Weights of a small class-conditioned image diffusion model.
Model: 48-pixel images, arch dit, norm layernorm_no_bias, activation gelu_tanh, moe top_k, num experts 8, patch size [8, 8], width 192.
Training: 7000 steps, batches of 256.
Rows from block 3 of a small class-conditioned image diffusion model, named by matrix and row number. Rows with one number within an expert belong to one neuron, the router's apart. Each number is 500 + 40 x the weight over its row's rms, rounded and kept within 0 to 999. All counts start at 0. Numbers have three digits each. After the name is the row's rms in percent of the matrix's.
Before each expert's rows are labels from the 100 images, of 14848 (inputs lightly noised), where the router gives the expert most weight on average: "lies over" is the class under the peak. Only what is clearly more common there than usual is listed. The data: cartoon faces. In brackets: how many of the 100.
# router: router (model.blocks.3.mlp.router.weight, 8x192, trained with AdamW), inputs 128-191
# up: expert up (model.blocks.3.mlp.up, 8x96x192), inputs 128-191
# down: expert down (model.blocks.3.mlp.down, 8x192x96, transposed), outputs 128-191

# expert 0
lies over: backdrop (97)
router.0 127:528505565525480496506463501523476477422515450557536535504457555470464527406561474501559523511515483543493530508468494515565546488500487533553550471493492480470479522510546468523520492511501504
up.0 100:481519485501506511472493441504514509540577504493426512491409535517528501470521513536492487594456509452546439526572516506546569465461455532512433531429524509537539480466520478510525520486424611
down.0 090:506481499508504494552488433484509518559407451529427511509444494473488485514469489517486523420481502541441570505436488474442575489548537517526420524429526496526525507538496491510494472480430581
up.1 139:507472558582478504528502506533514458531521485517530631488527508551518539531498534543540550510508515544475498521543562434526493477529482498534447467434528458442438487551568524504500539579476525
down.1 089:495536548558530501479540497540498561491490549478511611545486513488513551493502475543443438500512497438523483528486557446460496440487525493526459453466515581461439506431421486462495463437475532
up.2 104:518505483510518503537514489551588493443480463531523498537437552475530449476517555575514445539478505470549531478462480482522483439515541552524527542515479507526464458500477539554548484519529519
down.2 081:498494488480494457504493494533572513434545540490472498510422516531478455523497459553528576501458500564471465472568442454488511433500444528490484571483461498532475520485515464457474556510545507
up.3 116:499509517478514489512458469461509416516453478566481520475507492434474464551503476494491508455504495498427481515496469517485535548558502471504528494550422571476535568438498465471488504500462517
down.3 084:487499522499519518511568485458531580491561550413449509569482503581555472457476532514485488559505491490559508512522467531507513530458480450508541491538410466477528412517490541504523530525478510
up.4 091:509471501464514555488415506484475499477527511431463478425418454516469569427542510459462508460528502532536508540460474527511515523449485485459574534510538551502498527493475505458457564493492444
down.4 083:482513508498478456533570484507454500486437479532447475561392487482535556556468489468533483492535484486463491542519499516493542541569521532494518558517540452533501464493532500544525428508486458
up.5 132:494492564525526549557519543425470453488440501492520590462508490513516527540490467508507476470445475519405479516512528533459517520526515480514515463543487443423499502522589497580522472501532567
down.5 094:501525574530480451442481552400465533457555505509499587535500499506498531462494539522484535530437540474557484527506524534537502509494475493510531445531488578435488501451424490407495523516560561
up.6 166:476532504466518558526491521528494515539535506461595517510582478471493521488507548553449541534514431436522484457531504544511471556553492435511513522520496531388488504554503552466569463480478520
down.6 156:533475509457485449462528522514481476509467504520565527509565475525534513535490457557553474477519570566479526454492492534492454573454522424498527507534485476378478509433494455534441546512484497
up.7 060:478529493537477516477520554495466556487547501460365519461559484454487541475505495486503519545491486460511490495523481511468571513448465513394544496498560446547477482544565510494504462449547500
down.7 091:487533479486483544474461453540557518537580480500532474456519454480511462475510487491468579514525499514540450514515435509530427498448485473490494505501474465442543508577538472510517479477498493
up.8 067:489440470493501443554475541473499515559470546534581447462488442442481462444462504464432565516485506460468451527415481461483406522456490462502490546502531572483492521426422499458464487491537438
down.8 039:521477436534449452541457502501487505512481483503516533440528479423485464474525495518441437452594563503495500477478476519446532504548456482548405537512528528529540492505417442513429514476551493
up.9 131:530476456535510467525491459516474402478470545531537609503505539497493540542480543536522528462526475517480529468511575496542470471580443500546459467470436515468466521508508569510528592555439536
down.9 088:461521461512479535499502454523495590449514467457544613507469559484496546452510454560470496544539547497495464472517577511451488463428559530568474473491423505463473499478499436480466426455488539
up.10 146:517533516539481535541510438487458470534536495524496597537536554460518491521523520545531503463497512518474484525574492510479555549572474565531526514461447451437460522497566509408438530556472525
down.10 091:485470517526546492462510402486428526510453548475457556477479558572508496520470503528465507544492497466524517516453468522518559529442515584515517504454430563446451487495447515588581477469478508
up.11 071:446537426486510509551490469470475497436498520514565553477461577496510461544515494450429525452472531500565488581553542418483571548535548420504537471477517501467497504518576401506540495549452493
down.11 086:526482424466482502470551516449477493462463459477566538517511519518492454483514518417559470546502497517455550565471510422526528521502454421484462443460480474450482478484477575533470492470489442
up.12 078:431414447501467443463435437481490499516478477494516515533558502461446483477457507484441509512506534435489482513470519477502465521506461480594552527514469483552488438524562494459441497494452516
down.12 071:499495474499538516532551454487479540517499536527558520505547434522537416547569531488507522520500556569516537468505502466510462505480541484530498460479463486494488518536562478544547512517475478
up.13 082:468478517487510547475480522522509528526489502481531474484470525537528544472521548470466516401505521493479498553433537466491462507494477494481500567561488573488474507479383487437482530488517432
down.13 101:507522478484540474535498533499555465498532511546534514530532486453491525522483484416487537578512510502550514527597476526506439472516513463456562475557445498427415444513543504596523518505596399
up.14 074:554562443495447582482471508502517462551505553406476497431498403490556493510530474471481456489523569491464526473516480521506561481534504453427495555483509469533529465525613594522536472496558578
down.14 133:436460455530513448550535466484510508519479492500526522544473453501440498577464511432527514539498447510532484503524484533502500480463517439558612480571554491507557526459460520461502483521558549
up.15 114:500477491518500514452488434509557525505512540535526485575487506574456499505496533529481527547497526467541552527522503493536524628480498538608643485506439474496491465574489472537468516489541527
down.15 085:534541467477520492549543414474509508441515505465475425468449499483611507471541504479502513516464463548496473534535478463472514587570511509503581469467404564500469539459484529467543536531542488
up.16 090:467467511491463480422487517527449487440506523528639519502423536527533548461504454499390503532464475522547496528481444461507532513513528513546562479461537529514530476522513448514483502479470529
down.16 078:483550518518537509466470527505527527481425504471534525516509486545551500552523506566412486495497528427535464453534535474519449488501519527432481480464479531537489469418460410471535492477578486
up.17 041:507504512441462445516466550462489479506530535509549506455440484479429500466544426506440515502428442536502520501526468454464562511531506454433646512460496431438486445505583471511550479503546538
down.17 086:522463461494443520476514509463539466526539472507484424496530487521498443447527511428519560500483469579497520506536449530509483511533454438403500528488479470482551519554555479498431524505488483

# expert 3
lies over: backdrop (100)
router.3 132:544523570543515507489513503535530497507505515534591525551523514533506478391527497485533506536536503518496531487499495502557517525518529503537538493484529534455504518495493486523513506525492488
up.0 144:491421494483496495549465450502538550516541515500354494540552483454504608552476540525496506495539515472458449497482514504510532493453478542384526548501451485611525487542562551491501479469473513
down.0 038:534561477461522539474534472470486529494492503519457501521453463522576427421534512474487523532473590515528555450521492467538470443514505488446448486486446532517456518518549476547517512547464424
up.1 090:519473468447492510492473510441438446466465555491447538525478539587486440531409532458456556497507507502476486558518492514419547477471478479500539521495486452518521452499534534476431494456526489
down.1 063:505499491484511489504505499490484524496534485512490483516511514495472529570528485480521474498514471513497509527490504481517503497500514484473511519459503514520512518505487505485506501505467495
up.2 065:505528492514454517496498478533514487489531499529499428440421548511549549496467494565517490499548460487567476486523479530538532446476496596514524527488526507581539522526468489552419538453464464
down.2 087:526591448505560545501493557483496469489539492527433389421564516514484418360571532503476541529459516531539510523495455499489471535456470503415461500469474504493545518596435551463497495514538486
up.3 084:450430521473480470599522530503573501528432473505487516508533452473519543473529560540533498494475566536437501459511479498479433449571514466378579422516486472451475444519462469494436518477496508
down.3 103:535541508479515502390485535500568501523593497511498499482540451509473537514480447513460496507490434438550492474493481489518431479461481473382586400502477523439476551491559533488577503509493511
up.4 070:440506467450537538500513565514495523555482505528517515431478444496505503425509454513522526574447483491496498514501526486445456547544523467425506530565454527480527515539585493466547466423482453
down.4 112:517492462449481510531526458528454434460407491494572507532492532521451567438455541431524489422432534532452505510484457461583485619523469490469528495543486480472469505456499549580499537603507471
up.5 103:569481487486516521486485518462500532474494528478445497488427497501506435581527466457472513600500515497518553480473493542463505488590479426455510446511493447428490435509570544462484456484538484
down.5 126:455505464510480438518514505466511472520460457477433494513481474488496516632480485486511473454510476498498484531485491514531510571482525465494527502550539484510527515448430472522476468494538481
up.6 087:499406491568482451518537511467527533618535596452475518530530570415505465532563491444446486518522518464476466491484459565460443499479507446503496570547535503517414530448487488511535480534524530
down.6 062:506490501511496497520508517515482506513507479521533505505487531503469550566480509509535484504520470499493487526502527503498511496517508501492533523513519497508500509506490502476508484502483508
up.7 165:515513448488523479527495512479491481477497468523455492469438487497502415530507482518499471475483503495486485455500441475464489447499454497513439498494481478447497482488488519471530507489511472
down.7 139:480473493496499510561509490496521521499471524498561505508502491493496454550511515485519504499501526517501519476515485483492494504507509474602524476518503482451514502488555513491498515519533468
up.8 082:509496537478476534536508510526503457455517561525483490477441442468452525513501467465533437461511499553508481517494474520544582575476419538524543493458426455540525527574553480572480459502533537
down.8 112:418528524543484439506499483474529499591444488456430543478470560560493491500407474485583484486442480485590509495513543508534501450480483483527529466489495495482526499514534498488491489497506612
up.9 107:514497519510495531537515553495553492547509528452513539496539414482577496539460530529560506507512519551438492449506482527474467443472525523400419509538505549485524509492416581485475495542537491
down.9 102:486481469501514505527499468528493486477492479482483491491494530473537494454475505484562503489503493497460472554482492480500513552500485465587595487505521546500474511490487557502509510497503502
up.10 086:466471488482498608496502479483483483498513530525473408560512474546512515541456607478472519521460608453483488519504494377460496533482521511464451540429480490498503464500458509409497526488541495
down.10 064:510485507481484467524495494489499522503503474492510449475552501460450529519542447502527475497506432514500500527494514450508492548513491502511486505458517488515511508493531489530506481503493508
up.11 105:477509580541553532495531523515530521542407547507546474532572530484544535505503505511523534575531490536513491544525539479515439553448503521563512417448458459494538513421499510484423534501451553
down.11 134:475494533520471463475479512505498509578541430544551487504563524556463480504487498493468509502525537479500515476477507474481474506546533547494443492457449549466533461560517435562539471508444502
up.12 069:537446530552483478522520490478539570493485476553502520488508540546462525458434567503514461436513497475518499468529504445446491430501420500512484504518530517503548466509468479552490486457509464
down.12 090:480562546523483528485562508515490482486458526508516496527468524437474493385532470491486567578482452564465477463491467484526491442489584463491411556514434531495501495524516571516463489481500426
up.13 136:465503531456500487500514508464506537439526545495466446469487503514471482523486545585485494494474396531512474534581495416513470524478502529434513496480503504495411555483459432501552512473450514
down.13 134:525481534460477507473474547447525431457447428488464471508459505475515476555504419564518516474478566474483498547416466409515502515527463517442544496488499425492428466499564560520413492537466523
up.14 073:492517449526451518608461489398524455450467515477439466554543496489535496487528511427531449473577581503490494588496494466477446498514515488495578457496442497497479416539439499519427441505471550
down.14 103:474489449543504476592526470539484568572396548550508546552489531533483508539437544496573510509505535524473539393489529489508484490539507546573442607488511484499472446562500515523466519426511454
up.15 107:465446464478473467503429519465466484458519477499485487438495463464472501475515462539488493472466473485487479500475453474457501436496465478437507550456481494525475488497577502473537504482527507
down.15 045:475506499531490479467465506527507472518536502497442519481513536497495521416474473508474500500498502492486502510480525527467510521485501550529478525535510493543510465516510490489477476506514518
up.16 073:509518511432451466464546453514488466529524493541485526544521521548400493469428463518533493507478475530467549526467577551446542525455518473437518524475444450509447481535566570488495478487499525
down.16 101:525503610481483517412447549551508545410548492515551558495501540515538488523458510515513502505506482433525527515485493562510503414475434448500485487487453489445550510541491492510543546492425503
up.17 124:495497515520515504370503506512514540487499503493520537562518507510601552515507526512404538534515483490484515528533495525509506512481507506749560476532523522502540470511422444508499490519482529
down.17 074:495517491486500492532506501492511471514492512500472536484531473515497468464497503508528493480501538518517515486489520510493496483482493491598507517530500505551499524502521467512500504483498506

# expert 4
lies over: skin (49); hair (33)
router.4 109:491469472505501527515525498496496507465491520484409511515507476487504513568494479444481489502527537503446501477495470518503526497478490486492460496535501487501502457459542483498492462493519538
up.0 112:492571500458529512483392506572457525540524497530587564489504511534531565482554532474522435513437532533520495498533480465465459475505542505492538496527536529502568559497495520499551494443470462
down.0 089:483404498473472515451590489570466474530470483472592539512498532455472535541462467454462557495442456474452521496479470457541471486491450493429521494505544447474579453492495494525437501555449460
up.1 106:492500460499480501491497526477505508468458460544523519481524527539499578483564417505480441461464456475582490550493480500498511481489549527512506486515447538471566482495528559538471480550469577
down.1 109:515493469502517485549517538488500486468541541456522506522525523456486598525443585493525554550483527530422505539492484506493527467515460545495458515496452468446575509499481460470500534445442567
up.2 122:522478426519550491588480502485472487553493568449482558489459483486537531476519570487468496526501547533499600543557549517512446515465449558506493484475458534522480534521491505530507521527561493
down.2 096:491533441520454509430529511495475513560494436528497575511455480524466523534480423495544512468498470472516418539444563512471456515534561557514490498483450471521456468484493482458492493465560490
up.3 086:542527458509454533512451541431515514489528542552443448487445514507449485492506484494534489501531509531517509504470433501458524475545445526445435637553472531467524572521522516466483507547477478
down.3 106:470492443522545475512553541438521492490475465452459471512466503479555486498480518476481506490542529475462505498530421511535528458462530519457424632554454451471516417469481486532502502457470490
up.4 084:507507563511537518556449472494522472487484560476424527589521502517549556439515548567448507565507499567494509496506471515524563528503461538504491544511552529529539453476514517534537454459454575
down.4 098:523481524504481484440566433477501561468524483529450501449498474504480521573506454549556511461500521458525538483529482496483538518526548491502469513497529474522526577542561505476487586553458541
up.5 096:471578553565534480561448466496560475600490464528429448560528434478524457499506505526456531549514546529482492476527486540486555526489492499521491507546495581542500530478428501505533543596425539
down.5 083:540436544539476522441552469465551528585525538481415430453519440532489451516520499511560469460489464461541517456481482529524534505515531495493467502544478417543500474521594527510465465404411528
up.6 114:463484517490560531518541487464506522434437530511553528576440451546496511471492482597504503473522559490511505589467580572515488483446526468474471531495498530499461528530498538535493543458546537
down.6 107:536528520501445484469466499467503493442576480502552519435440428457512494559520527588471507535508443513497511580537579557489456475553488458463461544503475479490444475486519443478517455557537516
up.7 101:440475503438516466521524452493530497483526540479497550487517504454558533462577431506466501449527493449458506512589506463464483574461563470579471482550515569531551465517565497546458500517523510
down.7 093:568535488430529560540504448479524491468461479520522549539538495565445538567442582491549512554520506548548524487417473460530489561564469499578464503534506439511541527479480504457548518493511493
up.8 104:477501444455509498498465473505461565489530513486514523521494584493533431501499518512438541445471529483496463594494532455510547576541556423519515445472505477506494569543544459511522506585448527
down.8 101:520505448468464509498531475507469445494465465511507521474507598500469431479509493495590466546480459529491533598506538452493531583464459419517514445460499536504475443475444533480479493421453523
up.9 085:549467460488542509519586483566525488487528566476475565490527505491489556456539488465445487484525499526492538503546467527425541492484467542556496585498496461511467522517487528498562474491480476
down.9 093:446538432461480486488425445536509520470495469528467533507546485529521529559500533460540522543516526491534469480485444495581540475541546537543494560506484561515472488491532470503450543509479464
up.10 089:513487507528509601478514526476487489441582496517492552473569479453459546546509516469493435501523521579541531469539540452453510513486531377563481498556531458518473487443457480490561518498530523
down.10 102:511505485526523439539497494484471534432413535501499521553510477545563517473509494468541598493515511451470505445478531458553509493531498372559470496552518546513459548565569524515460523532503479
up.11 084:452536433464540510520512454443563472529448543529500509492533496534474478442559548485494536528529458527499575531591468522476442447507515518507432555536467455470508515483545472516504470440444463
down.11 103:546457445460469488489494452442567545531549473475510503530528486487542477578454458480500462455529556486511445529417450518512431456525485509509448540513457544484518477523500518490515539568454454
up.12 098:483472514495521514482444485487501537508545526488534517432482524523481449498468531504504528504487550522455576489519494580522481568437470446516448423425437432535457510485498525579496427515481490
down.12 107:518528494479486496549556451483502470501465482519532489560480537500521438497569481508519503503485464515539440495490498582485478588578530452542465421426429573544447485510500475411516600484481497
up.13 099:539602476523412506484551418513508561535464536514553530500495476495564471430598516520438555578515552494511484490490513489458493525543489506469500511500491525506495519450469519498446532499551559
down.13 104:476390476519583496520458411495487474503544482501534526504499475520429455569406469515586453439522466529497531465498505481546464491450502502508504497505503489519503497556534483504573475503519568
up.14 094:448441524486471476556503560533441535457454556546528515510569538503563543505454554428519450556516608510460481528464470548510474519515547496517456566560587503522462558489508505481422541553480521
down.14 095:547566515475557531439506526519456488464553454471508507500570535501462530489559475407488551457500391494569508517563474532501478502500485497485443542559557514514461456515499493519605472448468489
up.15 107:483543469486455455483533496547487583463477524523465600496456450484465538504484483459511468487387578530508513530538501401478452566495498534464559536542520558487504530523491446484516475491508518
down.15 093:505478466491552565478443495564502432446545444485449603499436443523546525507522532452472556515386422458493469519476500389522439559529505535436535515530506443486495462481497551524507512504499499
up.16 084:528500429439513545429461409537435571479532463505542459568570488474514494472500478508476522432469505483525505546468525463530544566496493495586585545588450514532513524504535537561510522512488576
down.16 103:460485429451506477603533412535440435461453534512574477461568498561500476522502550494548490577473511538474500518537505464459532580529534501617566553557443498510515487501495458418498482497496555
up.17 103:472516521490500498461487487503523451510504557498460546504492469510445476461499459510505562480571482510471536557520532483527548481455578521505459490464464512551550560550571546496575513468508419
down.17 105:552495517492483496550503491518534556504509437492466548488484486482521492534492540504529445511565496491527448562478548477461554476529413531523465468463477489546550457444444482511428478539480444

# expert 6
lies over: skin (61)
router.6 113:494468473504504524521526503499498510468491525489412511515510480488499518575494479446482494501531545505451505482499477522505532502483495492492459498538499492508505463463541487500494466494520539
up.0 112:621544548476547521517498472558425467567429473500513483470492529555509454487563454605421474506514442464482525505506562481452533469528501457501497540521512519520505511468533468455469557520511566
down.0 117:381470544476443479488511467547421546518587542508509491524509519467481432496452541603570527493531589555509477490491538489551508430463496453554489514519530490538506482545471526552535440482495568
up.1 104:529474425498484493522476513478465461472510456458584413525500512475478448496516501470510449478470496519488512542511530511517524476470571588485562528551481452479513497515482536427486502475485534
down.1 095:491550415503524509491509511484462559463496531560560415473515525528533468501471515472521553520472497467513490538495517502484525471541433594461538529564494546480531487490506468575512490531488540
up.2 095:517435499479570478444458531544475423474476462493518444504494512483488551514418520579510441492488491482459520512517516443525529498424488481423523496483495448459486491535498448457504483480443459
down.2 121:510582504477416527544536506545490589457530553512518408504491534503513567451594482583494557523478491523529493517491503451487523499577528476450537485473475567461466534467499555529486531526440465
up.3 126:430471559476470482505480430467522492519525482465496406494483542538567533473520516463477553469431527496464408479489470529485474442486524496471470497472502444496536463485440566489525453480561577
down.3 108:562523555472521522491516430467520507509490536522502408500479580464406559495484460462543455526422437506549585470502492516512476448516473502472490485480509571487536564523554446489489545510532607
up.4 098:474556436457477503502535487469486527527506480565498457528493522512458448466417491597487480564485506537500517522511515532512441520442480438529504477464505448509550476497509513598451455460462460
down.4 110:508440465464486484477462500480487471523502518424492465477492534478537435505552489614520522431491482456481466537484517528480457521533520454563509488476500537550555510501475469418527528522474494
up.5 109:478498443534520484478570492462471466520476491517529497458492479571508491514485569510510525476444467547483511418499463497558541552543538525526496469570559497493474457510562510488531434527469513
down.5 096:536516455512509492540438473448460550495534532493511500553472462416499485464527426491503486532438519472522504408507458490473520543453481506518507469558559512480459554495451501525484571494470506
up.6 094:506523460494508536542537503543523493544528595551455459460496527468554514470506529496552526553533514504447481535517579509540486487449565464518511541514519493494513531550505486546462564497536521
down.6 092:515506454469487490455444507523504511518471424448446470523508488538468497538501487481438466459546525503541528537495542508474477471529450477563504520526525509511511459456509523472552440525520510
up.7 095:502472487536503487536491485551456569564443529561466444543555513474432502439477545513557522511493522509483452457592536480513506463520567474494485509433492468533514463600542562527477495570518501
down.7 092:521544481502514528497529472535441448547566492450467425484559496545596484551540459495473502487479494519530554423448515454490501441509458466491482490440471524541484542412483448498546518453509486
up.8 110:535567468487471547464490551455463471435446457535490591513467588510551461458449548475481512511507528506453477494513544476471495482465511533440514464502503491469577494480498523539430529505424523
down.8 113:469423462499522451513503546459471516450560540449500584480478605485447479509544425484537473493495438474532516508478556490512498496523488535443521468511530511475580523524509489452567462489435558
up.9 111:520490499503537463526510501512512559513541477583533486521521498504470447483465428575516453466485505450383492533594458447535534505491459524475508510437482562482474499494426482497544451514537551
down.9 091:485512508507466535472484504502533427514455524406532485466529498476524443491528567579490512530483499528603497548401458448470550516493542518503530526436474431494459503519570519503453558489546558
up.10 086:560500470521520473540445512559529502552528450521539495514540479499535490506474469432517451446457491536491539534494498563504475468446533516508557487582483477474426514491480532452483513478571388
down.10 112:449502467519464515467561525596508475555479538456508499459555498508472508501521520435470555565478490458520456530500501569501446476537475489503561462589482520513382487514507478537501491518565417
up.11 100:531526467466546388530543479507557457588501429487481498524499546526528507500521523456469498470464421545531521549455455503531623493466463499518450494551504476518501453524545436517455527480513487
down.11 097:486500458457454627502464470491526536571512575520488477478461541479482494484510476453548522536458571476490501538557461485502611488528561505502421475539493538516508557495466596492537483527502493
up.12 099:444463515503522491468541477494501506577553485558434548530466527493537508471538484504553482510493504478510512512524521520530533433506545473531536473476462521543538527541516512464549554497504544
down.12 097:575549492488499525560495452476471513563429525467409552490447500515483483543485536505465535498491502564508500517470503490474535435499475486520515470457452513549544488485507491544462451505491537
up.13 109:560539487420495481487480512506474522537533516500529542477504458451584454479472482466474423525496509451410570519532483505546469467496503471471492531497459474480516426461442502469502547496515485
down.13 095:440461501422513503509517527501490466552466459518510553506503445542417450511510506451534568463506488545565418516484490520445462468473484459509511525521456532490523577527551493524511443501524478
up.14 096:479483541475533503484459558526484449565519443456431445485457514509451525442507511542497492519433486502486490438459537510543455577490490453504471524447448463508506489493524422469453482507424507
down.14 101:522535557451471493495508556504491543567470557529439457513470531482532542503496475531504523485440504474517500448520534545461445572511504451527465529469443536512528528510479545531553514481420533
up.15 027:522547493546545525521509492516521479497538507540508556539470488505548489416554505496540526514515523491534474488495513503507544501466481485554476491499511516459532557485448512532541539496503481
down.15 270:537532520507546534463505536495506477485543487445591559539526493459481522515503510510443461481491459457419495541496490503498426507465516547469490504475471455531501470512412462510535497468505507
up.16 100:500493482495459490463511470484496431506460439486447427459490547459481519503424559479464443543568472517498455447505573514441535535450498500482486515495497494487488495423471460470568550419517509
down.16 097:500529476500552539545485486489505557505558574515451429540460556540512508489576444489535564486550529495506546433506561500564525530554523480466468514491501498478485509574553567521438467587499506
up.17 084:526530544515466543522498480487592574466559523535440486408483496513531553515502461520500470521539551485436531537531504444562513481501410537476456591548449507504518490547501563521432547498440467
down.17 094:505517539492539461489507471477581442448468499479462476627489480515484519498476532499506548480546492522567475516457470421444505477508613527502444586530450496493500497432521452480566444510436443

# expert 2
lies over: clothes (68)
router.2 069:510492514542464539490520467521496466483525527455568487511540404517461458463484459412540452489508473505464453432474447457570541484451478501370451554483531521494470549432558520495552489456502477
up.0 105:467542479519506429449468503497546507498490535495474567497515493478469515466507411486526563531552458488489471497480509518538595505505558552483448525516454504546580549569545505506591498464472484
down.0 101:544463496509498574534511485491531511465518463523443558517508468519540458540509602463464480484549551540519524504526504502469574478500459524482394498490440500532564456450451484520420515549467455
up.1 106:517514426563520470469522535470493517494510534463494552493507574511483448488486473448554545563511479508533426488439427586463519504468481494494493573568461534510536522502492511436537488554502568
down.1 117:484483435556459542506475541489512482520511480516495526483528581477536440506487487456451454432504513485475554489559454582532503515502533464508529520563451493488527531498544508565503511474503586
up.2 108:465555479518416554444505499479577469538441548455542507523499511520558522513539530463492498514497527460437466488483534475515491484578514530484582498533461458557498457586473443499538499495409575
down.2 109:504474492505577483562530493465584509511582478513486500461488516491460524469456475465526491466521436537581493481526524442486497509407474519539597453531439567489504577410578573499494514517424543
up.3 150:468563521441447483474525504446485519483551543499484506515459465468514533492489565484538548585531493581539479550524580480538484555514541537533494480468515508463487505485483491506504505462439485
down.3 110:549448527422563477510486528435473486485439464529492501502470440551534482512515447475476458429525560422435526540484572461477491536493453517562510522479545480494495505541525493504481497551448468
up.4 096:509412496543483468488486465510463516533550498527479454534454502438493570452517559477512429441460432494541507506483572569521506557572493497380518554549501566555476471558539434532458508462479526
down.4 104:459558504560534505499494472500507513544511516489477462481468471556466557493465445454501580581457528522471479446555549545491457552440516496411502535555456462534492454446497599482573518586492504
up.5 107:492573460567536511471533426447459462489473451539529502423499459611442501488478514530493518496435492521495478443494489480581532528565489504529518435567577541450451508553593487467514459467536492
down.5 077:498432470584465494530454477453473509464513552460502502592528468410557527431502508518523488481407461468511526462495488497387535528443474512465504463559569446464445483425399487511456554531527496
up.6 091:587448482512533485482612464426430492557483543435505485497542549535553475544505518460532532563461462498525450491495483504530474522468482498505540543608511497502453518466519507486557470529536548
down.6 091:467576471459495561536448479445457483547539487543514426507508557508437563452470457488522484463444489514527547484488543459473474538528504520525566495578498535512450570531529519485457518495494601
up.7 093:408449450537536449498516465535520496443490435572526471479525570551413593510520538549548579520488454528584441523490559492481510589490537556493487482528505548520465517495539465497466495481461517
down.7 087:546516483594430479459472483551551482494524567424476436510522582411595581472468472574484484494517499496427541515529524463501536545516506524485512521540499446538519445468414463506491499511481516
up.8 065:524498447477511574525467514478414461571499512544454427531460479545443448507483518504530498501464509519497553535483585477461494508563498507426392493455521464533501466464497532471524507519457488
down.8 103:440434491516469461466511538506426536512480491485447441519417503461536486507536510480439486516470503517495498524545554484511537477500501513344382569474511493497492452518425469544438503499493472
up.9 085:480461526512472482524472490512492458523534463470563487478469604435559502472529498483471472445495500481492461443498488556489435443500489488477496555434567480494500553464463496522523482495493503
down.9 130:516515510517512508469508467524505554497443544530562483527482596555431482521468512488535526536499481522495509477509489529525427438474500473548494582456581505519488447568518485471452518485477503
up.10 088:368477479490538479474469482508450541529574548499508466541459561483417513512484501505521504510524412520514494611555545576544531525549499488406516508517545568553469421475536524526522494581478515
down.10 079:622519478497437509550523458488443453531492476522462475465438567463579500488550515490450511504530559509505484567439509552474495503494516468492519474501575447504454550519526525510535523414481450
up.11 103:575507469441451497458437564477496471506503557477490529505470469416591482408527491452449497568491556485432531529479501517513481465518535406519534524456434436491551416501458538507482542456509491
down.11 102:456480526461541502525523622489507476527479475492488540504445490554408481563444470449529523444510394482539443539510510534473509475473458414574520532481481521452567603485530484473526441531519507
up.12 096:543497466481487474457511477506497478510492539449590531495512458470534555525521444457447548541408397494541448523496483500547530477526500518432526561555449463584500544497531532508589472478476507
down.12 099:412507462505511559488497478504494545493495493520506518492518437548507537448455549446538436460434586506466531502513457467451543479438490467440545526538450562584535482486476437500446546534518494
up.13 095:549489485520530502492517450412464499474498505499507475537574505503442502464477507488489525495502528528500453482476423486480519528473449553518521619587475498463475551501496504478532529528477491
down.13 088:485481507511466476489449471441484489501505499474486476439586516495572502506480460502510473504516448460490516467521453491518545533503522577553521595581488509458490499484530514498479483494485519
up.14 047:530523482489525497497507478518488524538510523522456532514466533479520541615485519518513508546501491497525523497521564577511570553522473512540502461534505510524520511527540525526502485476529561
down.14 207:481533487496421517464531555505505456460500507448369499438460572510516531586486508513524474477535437475525456569493469505509458498485464470575491479488485509455486510532522522508537496429480478
up.15 086:557518484464501520544487510546538476446568471535470476481504465452480487432496501521510477478510506487498506486496505456494547521498500522486547515447493434514520466494498567536570546455516511
down.15 085:464511436486500447463507559534499548490502463482514506574538455542487507487459475496528498498484488478460498437513478491513524487493486514460505526439510504530501514490464488480441452545517518
up.16 091:505536488508507512473464526480501447435460441546508530517476640532559542511463588513453527492484560501457454519520557484482515488450504536416528481491525468465575484504474517533438526500447556
down.16 107:496468490493505472536528533470498548432561555439495537478488624459440516500560411497543470512474432477548549514481558476507513486547491520422521459481524557467582523489514472464559486523442548
up.17 103:544547482514448571430526457489508417511463491449489495516509457526599415484467515515485552475457539482447474422456491476457467475525488460508546505505515493489502434523449449483512465591513570
down.17 083:468477513491559430539487476537530567518524518539526491461538475466392473457541444522510427518469438493521549450517521495539470497510496503479538525482524500514507571482534540481510513387505590